config.toml
encoder_channel_attention = "se"
encoder_padding_mode = "reflect"
encoder_depths = [3, 6, 6]
encoder_kernel_size = 3
encoder_avg_pool_shortcut = false
decoder_head_dim = 32
decoder_fused_qkv = false
decoder_positions = "rope"
residual_init = "none"
optimizer = "soap"
one_sided = false
epochs = 2.0
Rows from block 3 of the text decoder of a small image captioner, named by matrix and row number. Rows with one number belong to one neuron. Each number is 128 + 24 x the weight over its row's rms, rounded and kept within 0 to 255. All counts start at 0.
After each neuron's rows are labels from the 100 texts, of 14976, where the neuron reaches its highest value: "fires on" is the input token at the peak. Only what is clearly more common there than usual is listed. The data: dead-leaves pictures: piles of overlapping shapes. In brackets: how many of the 100.
# fc1: MLP up (decoder.blocks.3.mlp.fc1.weight, 384x192), inputs 0-191
# fc2: MLP down (decoder.blocks.3.mlp.fc2.weight, 192x384, transposed), outputs 0-191

fc1.34 [145 152 103  92  93 119 111 139 130 108 110 147 115 135 119 102  92 129  99 149 148 164 144 101 128 142  79 127 144 142 148 113  97 155 142 169 120 114 125 167 172 156 135 142 129  90 174 111 151 113 125 163 154 137 153  94 123 140 105 132 144 105 125 118 101 134 115 143 131 134 143 146 152  87 161 116 112 129 124 150  87 136 114 138 136 167 105 135 151  98 123 103 121 142 142 143 130  95 140 135 142 124 132 102 148 120 111 118 149 135 140 114 134 150 164 176 113 135 119 144 127  81 116  74 172 160 142 127 158 114 120 102 192 145 148 126 145 102  90 128 139  92 147 114  80 121 134  79 166 125 140 122  81 108 149 123 155 196  99 123 190 105 143 129 170 126 159 130 139 147 125 137 163 118 166 124  95 165  98 115  88 124 150 147  97 132 147 148 144 132 164 112]
fc2.34 [ 99 102 145  98 131 140 106 119 123 115 123 114 134 137 111 140 150  94 146 144 119 158  85 144 159 116 150 149 135 167 130 148 104 139 173 115 118 123 164 124  78 155 136 139 111 138 153 133  96 140 152 145 169  94 126 164 119 107 129 120 100 145 119 149 109 120 118  97 116 103 136 130 101 145 125 127 127 143 159 146 146 131  93  80  97 143  97 100 156 167  95 168 101 142 148  98 126 160  96 118 130 145 105 101 110 115  90 180  95  65 174 125  66 100 106 144 136 157 173  88 113  94 109 132 114 145  97 151 101 158 152 154  99 146 109 139 162 130 133 153 151 114 121 137 150 157 131 145 131 147  98 116 138 105 122 138  78 111 130 113 183 164 147 116  92 139 100 157 106  91 127 111  85 128 131 135 161 147 106 123  99 135 133 109 150 154 139 124 121 115  97 129]
fires on: "dark" (29); "vivid" (28); "earthy" (19); "warm" (17)

fc1.85 [150 116 115 142 116 104 155 120  97 133  91 153 152 130 156  87 121 113 131 122 136  89 138 115 158 146  69 124 152 168 136 109 115 135 153 113  85 169 163 136 116 158 116 143 143 124  99 140 167 104 131 124 114 149 115 159 142  90  98 125 123 141 159 144 135 135 158 119  82  98 138 118 149 146 125 110 121  93 119  80 123  90 154 113 125 126 122  91 117 212 134  96 141 133 138  83 144 140 128 165 118 155 144 108 139  90 126 123 147 150 101 168  99 140 118 103 115 128 128 153 107 108 128 112  93 129 113 133 103 169 138 105 155 136 102 121 143 125 119 156 130  83 143  45 136 139  97  90 183 100 113 133 128 117 150 104  90 149  82 112 111 147 149 121 148 153 117 141 162 166 122 114 152 131 118 126 117 134 106 142 141 152 178 129 137 151 147  92 130 131 112 147]
fc2.85 [101 128 146 116 125 136  98 123 156  94 163 122 132 151 153 112 116  95 127 153 120 137 112 114 136 104 128 142 136 117 161 156 122 131  73 175 152 138 142 102 110 126 111 163 107 100 143 121 141 157 127 153 132 152 132 110  89 170 129 153 116 121  86 160 143  88  92  89 122 181 121 118 136 144 110 112 132 165 152 140 112 106  99  94 101 142 163 115 135 115 137 144 134 150 129 124 145 145 122 142 146 129 136 127 153 178 169 123 121 151 177 127 159 110 115 165 132 154 140 103 125 147 135 141 142 141 109 118 123  97 151 157 168 129 106 104 126 137 125  99 127 125  68 140  94  70 167 167  80 128  96 101  87 104 133 120 155  73 178  98 188 140 142 121 157 125 182 125 128 105 153 142 127 119 163 149 138 100 144 139 147 126 152 123 153 130  93 111 147 149 138 111]
fires on: "dark" (22); "cool" (21); "pastel" (19); "vivid" (11)

fc1.242 [141 116 153 166 105 101 123 144 167 117 128 126  98 147 111 110  99 149 137 137 122 121 115 110 125 117 130 124  98 124  89  90 125  99 139 160  70 122 165 168  96 156 112 131 144 119 127 146 113 126 156 117 103 115 113 104 117 173  99 158 108 128 160 140 117 168 160 151 132 136 120 120 138 166 118 130  98 146 104 143 103 106 128 201 135  67 128  95  72 109 103 138 152 122 110 117 100 105 136 149  79 123  76 136 120 148 153 162 170 134  88 131 141 148 126 146 151  98 138 112 167  97 150 101  93 121 123 122  99 136  99 141 100 114 148 111 164 121 126  78 115 137 141 102 112 125 115 122 166 144  91 159 132 131 135 173 140 170 150 167  99 149 124 111 133 102 104 158 118 113 128 117 131 174 130 144 123  80 105 173 105 116 141 140 119 102 149 127 116 112 132 103]
fc2.242 [160 131 135  90 119 122 146  91 108 140 162 118 162 117 137 169 134 118 104 125 175 114 127 116  99 128  64 132 190 104 163 121 136 104  80 114 142 116  97  74 132 130 130  99 153 162 145 117 111 122  88 132 123 133 107 151 136 104 140 114 104 138 151 121 157  97  64 170 168 137 124  96 119 126 126 132 122 124 145 102 151 188 152 109 115 130 118 143 159 134 149 120 104 125 104 107 106 132 112 127 132 123 132 122 100 157 126  93 173  84 131 131 121  92 124 140 133 144 132 143 136 122 169 101 116 113 169  98 146 129 138 106 154 127 167 127 131 158  94 125 114  53 132 120 153 184 115 137 136 147 118 115 111  98 127 137 147  95  86 167 118 117 129 113 164 153 150 113 103 145 108  77  90 145 137 107 148 150 100 143 120 130 109 158 109 115 150 130 133 149 132  96]
fires on: "of" (100)

fc1.42 [171 129 135 127  97 199 145 129 126 130  68  90 118  69 150 141 132 114 114  87 122 150 129 112 157 144 115 121  97 138 137 120 117  74 127 139 106 164 117 158 129 135 114 129  96 122  97 130 146 106 148 154 175 135 123 112 106  85 129  93 179 116 148 132 147  87 135 136 149 164 115 150 127 108 132 148 107 145 152 124 128 166 117 181 123 104 129 126 136 105  87 141 114 155  63  87 106 123 132 151 104 135 145 102 128 143 103 123 119 111  98 139 155 112 132 148  83 136 157 109 135 117 112 105 107 128 106 138 119 154 154  82 128 161 116 144 144 174 133 152 139 106  68 111 146  81 131  97 141 131 130 161 117 143  78 119 144 171 112 149 138 110 139  90  92 147  98 117 115 124 128 126 123 117 141 165 125  86 113 151 135 121 111 139 159 106  96 137 124 109 152 134]
fc2.42 [177  81 119 107 110 134 127 127 159 137 195 145 124 124 107 128 159 135 102 136 134 127 109 129  91 140 141 142 152 152 121 110 134 127 119 142 114 102 143 121 110 130 125 138 103 127 138 121 156 137 129  75 118 162 109 128 100 165 113 153 135  77 106 125 178 127 137 105  81 129 141 127 151 129 120 156  98  93 109 121 138 149 145 114 113 130 189 144 134 137 110 176 115  99 122 150 128 152 104 121 110 140 124 184 113 115  83 132 101 157 104 160 120 154 128  98 173  96 120 110 155  91 168 114 146 134 150  95  92  95 107  95 121 155 171 132  82 131 152 146 134 159 160 135 110 127 125 123  99 106 129 165 146 130 139 180 114 125 131 123 139 136 126 122 144 140 144 182 100  99 147 154 127 162  91 129 144 177 153 151 138 129 134 117 159 153 111 118  80 116 181 110]
fires on: "dark" (28); "cool" (26); "grey" (15); "small" (12)

fc1.129 [110 130 139 110  81  88 148 122 118  99 138  85 134 130 124 135 115 121 123 129  78 156 114 109 130 128 130 140 116 118 132 124 108 133 153 159 123 153 155 133 145 147 107 150 136 122 178 137 133  90 159 154 110 144 114 134 104  86 140 153 141 152 153 128 117  75 105 145 136 185 141 115 154 133 121 123 134 101 191 133  71 102 147 107 165 177 137 153 124 144 122  98 144 157 135 134 131 146 129 150 143 129 116 127 167 139  97 143 163 105 109 165 144 101 172 171 118  77 113 137 121  95 128 105 106  84 125 118  98 113 116 106 128  62 129 103 139 128  90 179 114 122 135 127 129 145  89 117 163 133 158 110 102 161 120 156 148 111 147  68 129 140 184  89 127  98 111 145 129 127 146 126 123 162 127 131 160 106 126 147 107 117 121 129 168 113 128 121 120 174  97 120]
fc2.129 [135 150  68 137 130 131 120 127 108  97 107 138 185 103 158 132 153 135 145 124 104 122 143 133 126  90 107 125 117 123 162 142 131 112 114 137 136 100 126 145 164 114 135 121  97 155 111 136 119 140 147 132 132 160 134 139 116 159 124 143 127  86  86 138  83 130 157 134 134 105 115 108 153 118 122 145 116 110 125 123 144 167 125 174 149  88  83 139 150 113 123 108 114  72 106 130 134 102 134 115  78 109 137 116 141 114 154 134 120 113 193 142 128 119 122 108 161 192 141 125  95  80  78 125 104 175 152 120 109 102 125 106 175  95 106  66 144  88 130  93 106 128 141 133 148 126 129 116 143 153 116  84 113 111 113 153 113 146 154 129 103 120  98 121 125 150 120 136 105 138 129 153 102 110 178 148 174  67 109 118 102 111 124 157 160 146 147 158 150 145 117 144]
fires on: "<end>" (70); "pile" (21)

fc1.75 [118 140 131 137 146 107  96 162 128 131 148 144 106 100 118 177 121  92 132 166 107 153 141 102  95 101 104 137 121 138 130 129 103 130 134 163 132  84 163 107 148 121 147 135 146 112 138 115 179 122 146 106 142 129 136 167 114  97 108 107 134  64 160 132 117 144 117 131 125  69 133 125 104 153 159 133  89 128 163 144 134 138 116 124 119 118 159 106 139 152 119  76 159 110 134 123 168 139 121 164 101 122 163 104 177 170 127 144 162  78  91 126 164 158 158 133 150  86 140 119 146 187 116 116 152 124 107 123 160 140 166 128 117 147  92 123 112 157 147 124 129 105 137  99 166 156 154 129 110 145 164 126 146 156 134 128 114 114 145 131 177 137 159  78 137 127 123 135 178 133 126 119 169 153  93 138 161 120 166  94 138 149 136 140 138 160 118 154 124 145  99 114]
fc2.75 [172 124 156 151  94 113 157  86 103 107 105 131 137 179 155 115 104 150 139 107 132 122 119 124  96  90 143 131 126 149 131 164 138 108 151  86 127 189 124 172 126 121 137 131 128 107 210 134  98 128  98 148 130 111 134  99 125 119 161 126 117 153  97 176 122 138  68 146 125 154 128 174 116 106 122 155 131 152  78 136 177 129 138  85 129 118 137  83 165 147 139 106 112 138 143 129 135 146 116 130 157  94  94 114 125 140 177 164 177 115 138 136 122 101 159 147 105  84 125 126 130  90 104 122 122 105 143 157 136 155 117 129 163 119 184 142 151 133 120 138 142 113 136 101 127 109 139 153 106 125 118 121 110 120 156 156 147 144 103 165 130 137  95 147 130 130 141 127  90 125 117 143 116 106 132 115  88  89 112 157 146 125  68 127 131 104 152 124 121 143 135 145]
fires on: "of" (100)

fc1.357 [176  83 130 137 145 121 126 149 128  98 171  58 165 100 106 124  81 133 102 125 145 153 133 107 129 125 103 165 187 145 144 120 125 124 144 145 146 151 127 182 190 125 136 128 137 104 121  85 104 139  89 121 158 109  96 159 144 151 143 126 130 113 135 108 123 176 133 169 155 135 148 138 104 138  97 132 116 133 128 148 126 166 136 137  99 159 125 108 129 159 100 137 130 133 168 152  96 142 135 125 108 124 142 123 145 184 143  71 153 137 110 130 135 125 142 104 135 145 126  93 120  98 125 154 162 157 119 139 100 153 102 131 119 127 118 169 102 104 134 163  86 118 128  86 142 129 129 135 158 119 124 171 120 154  90  95 149 104 142 140 108 122 103  99  96 116 170 115 130 145 105 102 122 128 104 138 133 143 134 112 106  94  99  88 107 126  93 107 132  91 165 100]
fc2.357 [104 117 143 102  98 125 109 108  76 177  88  80 109 133 155  84 144 112 134 105 119 145 131 145 141 129 145 137 119 142 139 133 146 144 118 148 127  98 103  85 100 104 105 102 116 147 158  93  94 105 163 194 137 138 132 159 147 103 115 132 155 127 147 133 144 127 139  55 133 107 132 187 110  96 139 124 128 135 132 120 126 138 132 109 116 140 107 145 110 112 163 125  93 126 129 127 120 161 145 168 160 171 123 122 124 120 117 161  98  97 150 156 135  88 109 172 147 136  93 132 128 133 115 111 101 108 136 148 114 103 121  99 111 112 123 135  99 142 111  98 163 141  84 165 113 131 110 141 148 137 128 120 165 104 154 187 119 127 151 126 157 116 132 141  97 120  63 103 156  86 119 132 106 111 174 106 120 153 123 106 130 116 172  91 136 117 169 134 105 108 109 114]
fires on: "colours" (65)

fc1.121 [121 160 132 142 122 135 104  64 115 101 101  89  81 168  99 108 127  95 144 162  96 156 104  99 151 126 176 134 135  68 122 113  97 153 111 102 102 125  93 133 137 133 118 134  89 126 150 139 140 165 130 116 118 137 112 133 151  97 125 125 135 149 129 100 142 171  81 137 160 127 117 153  62  93 152 134 125 109 142 121 121 114 150 135 129 122 129 146 138 122 127 132 118  61 105  97 114 136 141 152 135 134 140 123 120 130 123 149 143 122 111 145 129 118 106 109 148 134 161 169 114 131 134 133 160  75 165 152 143 135 143  87 113  99 133 136 110  82 123 132 151 173 140  88 143 146 109 137 141 162 128 144 181 122 104  98 137 171 144 134 153 125 120 109 126 100 104 149 183 152 104 107 108 137 134 139 102 125  96 167 120 107 138 125 107  82  87  97 152 133 121  84]
fc2.121 [135 124 126 108 116 130 164 119 122 137 157  99 165 110 121 142 116 104 142 103 155 116 128 160 183 130 120 116 136 120 121 113 158 143 111 144 118 121 134 131 144  93 155 141 115  93  71 129 120  91 125  93 150 193 148 190 139 144 133 133 142  97 155 114 159  95 143 123 121 117 115 115  88 153 140 149 142 114 133 129  89 137 126 166 151 149 142 136 146 152 161 108 122 113  52 154 118 152 140 110 128 150 139 123  90 158 116 143 124 136 156 157 131 187 140 164 107 152  94 164 108 135 126 116 129 125 100  99 126  98 158 159  99 149 123 138 129 165 105 131 140 133 144 164 136 165  87 155 129 126 156 140 119 148 114 142  91 109 116  85  90 162 129 127 155 117 139 161  93 123 162 145 156 135 106  74 132 122 122 140 122 124 105 152 137 140 136 122  42 110 126 141]
fires on: "dark" (29); "grey" (22); "cool" (16); "warm" (14)

fc1.204 [147 163 198 132 101 143 142 108 119 109 171 124 122 127  85 124  97  85 154 127 117 151 155 144  69 142 148 118  83 152 135 117 134 120 106 151 175 155 119 134 136 153 145 134 118  99 178 128 140 123 143 106 141  75 139 145 143 129 137 129 161 170 112 115 157 111 115 100  87 121 162 139 109  73  88 148  91  85 137 129 142 144 107  95 155 163  93 133 125 137 124  84 156 148 130 141 124 127  99 161 101 152 124  77 101  99 133 114  92 154 123 135  91 161 119 139 136 135 175 127 136  60 149 152 145 134 106 146 105 163 135 138 132 166 129  95 143 158 128 198 120 151  95 113 136 106 125 137 118 128 112 153 130 126 147 131 131 147 100 121 126 130 139  94 104 153 121 118 156 128 129 102 119 132 104 153 146 109 111  95 129 140 111 124 102 134 153 114 130 132 126 100]
fc2.204 [ 96 115 102 164 154 125 132 110 118 162  83 105 175 135 157 144 136 114  85 163 154  77 124  79  87 162 146 135 112 121 117 165 138 141 119 147 125 154  94  98 146 123 104 132 129  98 144 139  72  72 111 152 139 122 140 108 138 123 106 109 158 100 128 134 134 109 129 136 127 109  61 134 121 183 100 122 135  92 125 104 106  88  89 127  94 117 159 141 144 140 102 121 120 125 120 105 133 114 174 120 106 151 118 120 152 138 145 133 158 147 123 133 132  93 121  78 139 160 168 133 109 134 117 106  71 111 143 141 143 140 138 117 167 100  99 159 125 117 109 100 113 142 134 139 128 137 159 115 122 155 119 115 148 119 131 128 115  96 133 133 115 113 140 163 128 120  90 125  74 126 135 139 108 152 177 100  94 113 176 134 153 142 116  98 144 155 155 138 124 165  74 130]
fires on: "<end>" (51); "of" (49)

fc1.272 [126 119  81 138 141 153 143 106 140 105 137  83 143 130 182 116 130 124 118 158 107 153 152 140 113 135 164 151 136 168 160 150  84 164  97 147 150 139  99 123 163 126 105 115  99 133 134 107  98 103 125 119 153  77 132  99 147  94 138 143 155  96 141 107 120 158 117 116 127 116 123 157 123 167 106 127 100 178 161 135 128 127 133 182  85 191 129 128 109 127 121 136  99 125 177  78 130 100 142 130 116 132 140  98  69 121 133 154 140 160 162 106 133  98 145 106 106 103 158 154 111 126 160 126 112 128 128  70 104 150 165  88 141 146 132  61 109 116 122 129 144 107 142 114 115 146 139 181 154 111 122 128 134 152 145 129 134 162 143 143 120  96 145 112  84 124 117 139 154 137 111 131 140 116 106 129  82 149  83 139 137 116 150 144 117 139  98 114 138 114 108 110]
fc2.272 [ 70 114 119  84  96 145 148  85 133  71 140  99 159 118 153 135 126  86  90 103 112 110 146 103 173 118 142  99 136 137 118 155 144 110 129 168 163 159  90 140 132 126 106 118 135 110 124 141 117 151 157 123 121 126 101 130 105 160  88 133  74 151 122 130 143 152 111 158 119 103 148 134 102 154 130 101 132  91 103 107  62 165 174 114 128  88 138 130 153 125  95 115 128 188 108 132 147 145 144 120 159  91 126 139 158 116 127 152 100 124  87 166  98 158 143  99 110 128  90 131 134 118 113 138 126 108 108 116 150 113 138 144 175 177 133 148 144 139 167 141 102  97 121 139 121  89  94 130 100 120 149 123 159 141 108 147 147 163 119 129 144 166 125 127 150 116  85 149 129 114 130 145  97 126 137 126 153 130 148 144 116 155 165 119  83 120  95 126  98 133 123 116]
fires on: "<end>" (81); "small" (11)

fc1.311 [151 139  97 125 110 132 124 161 133  96 126  71  91 141  86  72 132 120 123 189 109 151 110 144 125 108 117 140 135 144 168 115 122 133  63 113 116 162 127 156 130 103 169 141  98 107 165 142 104 124  90 124 156 108  83 102 144 133 101  96 122  96 110  96 133 111 108 139 163 165 165 136 103 106 143 156 144 139 121 177 129 130 102 146 115 145 151 121 110 130 139  68  98  89 106 120  75 131 105  96  90  75 141 142 107 109 125 110 103 116 120 146 142 159 168 123 133 127 102 140 126 130 126 108 144 148 122 112 140  84  99 137 132 137 110 102 126 130 140 114 135 151 133 115 118 101  64  94 126 141 143 138 114 102 158 112 133 121 138 138 103  96 140 101 126  93 132  89 136 165 127 102 148 111 141 124 127 133  93 130  85 140 142 158 111 117 110 113 100 170 150 106]
fc2.311 [ 95 126 155 117 148 137 134 143  89 194  97 149 130 136 113 157 134 160  75 107 149 142 118 130 157 167  95  71 110 162 106 117 153 145 150 115 137  89 112 148 100 165 124 122  85 121 150 118 165 130 189 137 118 132 111 101 172 131  98 127 165 125 123 123 138 155 108 108 154  98 132 169 120 120 115 146 118 144 129 118 148 110 112 118  80 135 126 144 129  83 113 149 161 111  99 142 144 133 136 155 125 194 140 146 168 149 166 132 112 146 106 121 122  98 169 113 136 140 167 132 125 114  98 152 118 136 144 124 118 128 122  63 163 120 143 146  97 141 124  95  93 135 120  97  82 106 133 122 117 126 120 109 134 146 108 116 102  88 107 136 152 144 111 133 136 145 155 136 160 106 145 159 139 121 139 106 150 148 139 111 127 124 120  95 139  89 191 165 125 110 113 162]
fires on: "colours" (91)

fc1.367 [ 99 128  99 132 141  71 133  79 155  92 165 124 140 137  86 159 126 126 123 171 105 131 133 134 130 134 110  75 136 112 127 175 121 135 156 113 122 147 124 143 128 121 130 150 140 123 159 139 151 108 112 116 113 133 142 122 158  65 156 105 134 116 120  78  59 153 124 142 185 117 118 166 113 126  95 107 146 144 153 116 111  85 137 160 140 129 110  98 108 118 107 135  83  95  97 146 140 108 150 149 161 171 126 139 146 118 122 131  92 164 126  82 136  98 142 100 105  70 127 118 131 126 127 108  97 129 126 143 120 136 122 107 188 146  90 104 114 136 131 145 136 117 110 108 128 160 131 157 131 114 137 145 116 113 130 133 149 128 101 144 152  93 149 117 161 125 122 122 137 153 100 105 119 110 146 157 115  97  78 133  72 133 115 138 140 140 154  95 140 183 120 166]
fc2.367 [139 159 144 141 140 148 119 141 104 125  88 158 156 114 150 128 144 130 152 138 162 149 148 101 105 120 128 136 130 133 147 110 171 130 152 132 103  74 138 142  99 110 166 132 108  38  66  89 173 117 159  89 112 139 151 160 112 126  95 148 148 123 131 132 146 107 148 147 133 139 126 145 140 169 189 147 147 153 126 117 176 115 104 128 121 104 115 134 124  98 144 142 162 156 115 109 146 129 135  71 103  77 116 128 132 107 136 131 122 164 155 113 102 175 114 139 109 127 148 147 162 141 135 162 112 154 122 132 138 143 146 115 101 145 117 110  69 104 114 139 123 131 136  77 153 113 114 139 139 118 149 132 157 139 139 152 134 149 145 142 128 130 168 151 102 116  85 134 109 102  93 138 130  97 132 120 117 118  65 166 140 100 116 113 146 105 163 143 136 118  97 150]
fires on: "of" (93)

fc1.223 [155 119 132 124  86 126 126 134 115 107 129 135  87 152 121  85  86 119 164 122  68 139 105  90 106  99 124 152 114 123 128 104  93 143  94  88 102 135 143 133 181 142 117 146 123 130 138 158 127 121 152 128 157 134 114 108 152 137 124 102 139 127 106  99 114 112 111  98 138 122 127 128 120 111 105 149 115  93 155 173 122 133 106 109 132 121 108 173 139 136 138 124 126  92 143 158  96  97 150 160 105 124 124 117 132 106 125  93 114 180  98 163 135 121 106 127 154 118 144 141 129  81 130 131 123 166 101 131 105 135 146 125 149 134 119 121  55  98 107 143 149 148 135  78  86  79 121 138 144 163 107 134 107 106 159 152 170 150 144 180 140 124 149 128 119 124 131 149 172 148 126 121 125 135 155 150 134 136  87 129 118 157 139 211  93 109  75 126 121 162 155 132]
fc2.223 [119 125 115  82 159 146 163  76  96 132 104 146 114 128 106 115 156 104 111  87 174 146 183 156 128 127 103 120 122 104 137 148 136 158 112 120 146  88 131 102 120 123 172 140 139 141 120 146 164 136  80 142 132 173 124 136 131 122 123 143 143 157 168 129 123 131 159 138 106 168 117  95 128 159 109 119 132  93 126 110 118 106 136 191 111 104 127 132 106 105  87 134 143 142 101 137 117 143 125  86 151 140 142 100 127  90 158 138  78 107 113 141 135 139 136 121 106 110 150 145 108 107  84  99 119 102 150 155 160 153 144 132 124 189 125 128 156 140 137 129  94 106 124 130 114  99 106 163 140 133 159  73  95 161 117 165 136 145 144 100 108 150 128 140 111  60 110 108 118 116 139 125 130 113 128 116 144 120 132 160 111 144 113  99 125 123 200 111 102 120 127 180]
fires on: "dark" (52); "pastel" (18); "vivid" (13); "cool" (9)

fc1.293 [ 92 139 126 136 123 102 116 106 143 129 132 161 118 158 113  92 136 164 138 123 156 135 121 132 124 113 134 132 114 127 129 137 168 149  98  92 112 137 127 135  67  92 128  99 111 111 146 130 138  97  85 114 169 159 141 138 168 105 113 124 126 122 133 103 108 123 121 124 136 145 151 185 110 108 114  95 127 138 142 153  90 150 151 134 166 115 138 118 142 145 128 126 132  79  85  85 129 155  93 143 106 165 154 125 115 164 136  82 174 124 148 127 120 119 160  69 161  94 165 140 118 145 118  88 146 153 113 163 101 167 156 146 119 141 134 124 105 112 131 166 111 136 103  94  89 119 124 108 131 134 142 129 117 138 189 127 104 126 118 110 152 103 122 111  87 134 150  99 145 151 137  91 168 106 148 177 127 138  81 128 150 108 101 162  81  83 124 118 167 139 121 131]
fc2.293 [110 144 127 112 139 106 142 125 121  77 146  98 109 128 167 150 148 118 117  89 146  65 147 141 135 107 169 121 126 105 160 132 139  97 153 168 126 149 134 113 141 132 105 159  77 171  98 158  77 149 114 174 141 183 121 149  92 110  79 116 127 139 138 137 121 107 161 122 110 122  78 145 114 100 127 167 122 121 138 132 101 118 123 120 123 132 173 158 159 113 134 112 125 130 141 174 123 128 136 103 150 105 127 101 138 126  88 158 155 129 112 140 113 121 131 178 101 130 130 117 108 165 173 155  98 133 165 115 136 137 142 153 131 126  98 140 130 182 157 123 136 132 115 152  92 112 123 133 115 155 101 145 139 151  62 104 156 105 118 117 130 153 142 149 149 101 117 122 123 139 119  82  90 190 143 109 135 139 136 141 130 122 135 112 130  86 139 146 121 146  89  88]
fires on: "of" (54); "small" (45)

fc1.363 [107 151  94 105 119  90 146 129 123 144 123 110 128 156 119 135 105 139  72 141  89 143 115 126 128 133 152 108 133 116 188 129  95 142 125 176 107 137 172 149 138 132 105 128 152 121 131  91 150 151  87 130 141 116 143 147 147 144 123  91 129 158 104 104 125 137 114  89 121 161 163 136 138 121 155 126  76 155 177 157 126 140 162 149 141 162 112 127 134 163  89 118 101 130  84  89 133 122 109 136 134 103 115 168 119 136 169 146 151  86 122 111 120 144 161 179 146 123 112 124 188 108  96 126 113 102 138 112 112 133  99 129 132 124 130 136 107 116 139 138 139 138 162 100 153 173  72 169 141 139 118 134 134 135 171 128 135 144 132 133 121 124 126 156 118  80 109 163 141 102 162  97 144 154 156 149 117 169  93 102 139 117 119 132  90 135 125  75  77 140 152 107]
fc2.363 [125 137 136 138 183 168 101 123 144 154 178 117 121  86 112 135 101 171 183 135 114 146  95 119  86 120  93 125 125 106 105 118  97 122 137 133 135 153 167 133 142 131 165 135 130 114 135 144 114 126 131  98 128 169 157 124 113 138  93 145 121 145 127 164 142  96 101 189 139 113  95 148 130 149  91 107 148 114 103 144 124 151 129 145 155 124 145 146 126 105 131 123 162 119 127  87 129 152 150 126 120 108 155 169 109 132 117 111 138 156 103 125 137 146 139  73 170 108 107 112  85 146 137 122 188 137 164 149 135 123 125 141 129 127 171 160 117 157 140 118 109 113 152 178 166 130 122  85  79 149 107 106  75 142  99 150 100 114 132 108  97 130 109 122 158 140 157 101 127 155 147 154 108 133  85 127 128 118 139 116 142 111 129 160 177 162 119  96  99  92 133 147]
fires on: "of" (100)

fc1.177 [120 109  87 112 160 153 152 101 135 103 152 147 112 110 131 113 124 102 140 143  85 145  98  92 118 120 142 138 162 119 153 117 156 133 151 133 119 190 117 130 156 134 122 140 136 134 144 129 152 132 100  81 160 125 123  95 129 166 124 123 191 151 147 101 168  92 157 159 159 118 127  71 130 122 130 111 126 133 108 181 104 110 161 150 155 164  89 100 121 133 100  97 166 125 158 120 112 104 119 143 164 101 111 151 136 119 114  52 139 160 132 177 128 152 144 108 141 125 167 129 133 172 114 118 134 123 134 121 146 120  84 146 135 126 164 147 126 122 138 166  89  98 188 104 144 140 110 148 136 128 131 124 109 122 115 131 133 124  97 119 167 135 173 111 134 145 139 147 140 119 114 104  81 130 106 151 154 132  70 133 122 161 120 168 117 143 143 103 113 118 124 140]
fc2.177 [163 126  93 136 163 123 111 136 127 127 165  70 143 129 106 177 113 150 130 167 122 157 153 142 103 145  92 125 148 143 130 111 118 161 153 133 126 138 170 128 192 145 159 102 137 154 147 127 114 125 108 121 153 131 174 129 125 163 120 130 113 129  89 130 153 129 118 164 130 129 141 152 136 103 156 133  99 121 181 128  71 153 122 127 169  94 120 176 121  83 137  94 141 120  83 154 126  90 117 141  77 103 131 107 130 128 131  92 143 104  96 136 169 128 146  94 121 124 133 132  86 124 157 133 153  85 120 117  91 151 146 131 169 151  92 141 114 143 140 139 101 141 181 112 121 132 109 110 105 121 115 175 140  91 151 127 156 113 117 121 114 156 130 144 117 106 142 134 101 165 163 108  95 148 107 137  84 105 122 142 125 124  83 119  93 108 143 109 122 129 122 168]
fires on: "colours" (100)

fc1.87 [169 105  89  70  94 149 155  82 106 141 117 114 130 145  95  96 136 111 106 166  85 185 129 106 115 163 105 111 131 144 131 160 116 118 124 152  87  98 116 114 138 141 147 113 139 148 130 109 136 163 122 121 183 127 121 141 152  66 117 120 129 120 157 121 122 145 115 159  89 108 131 142 117 112 127 169 122 140 141 113 121 147 140 127 121 122 128 142 159  80 126 110 122  97 118 143 167 136 106 146 140 140 146 116 105 113 105  91 135 133 110 180 172  80 165 119 105 127  97 107 131 129 166  92  63 114 133 121 113 112 131 132 155 124 165 122 144 163  97 143  91 134 116 119 129 134 142 142 188 136 105 140 152 102 163 137 129 144 143  91 126 134 168 111 146 148 141 122 128 142 133 138 165 161 136 100 111 139  69 138 106 121 159 172 145 118 150 124 112 162 135 111]
fc2.87 [131 125 156 166 133  95 105 172 148 130 169 114 142 133  66 128 103 144  96  68 111  86 113 138 115  73 109  96 136 139 157  56 126 123 160 181 127 113 122 160 142  98 129 116  85 123 153 153 128  99 122 127 165 140 146 135 112 101 125 142 108 122 126 133 101 129 124 142 111 142 110 129 147 100 132 138 118 140 120  78 129 120 102 112 110 128 113 112 122 142  99 172 126 138 123 120 183 138 112 126 139 169  96  85 139 133 136 140 126 118 135 161 123 147 107 150 137 149 154 148 136 110  63 117 138 150 129 131 146  89 137 105 149 179 106 123 161 159 145 147 164 151 132 107  98  98 101 126 119 174 117 144 115 125 137 109 106 112 128 124 102 145 109 130 110 107 124  83 172 155 144 148 102 135 154  82 121 132  84 149 112 136 118 155 109  98 151 141 107  98 105 162]
fires on: "dark" (49); "warm" (20); "earthy" (19); "pastel" (10)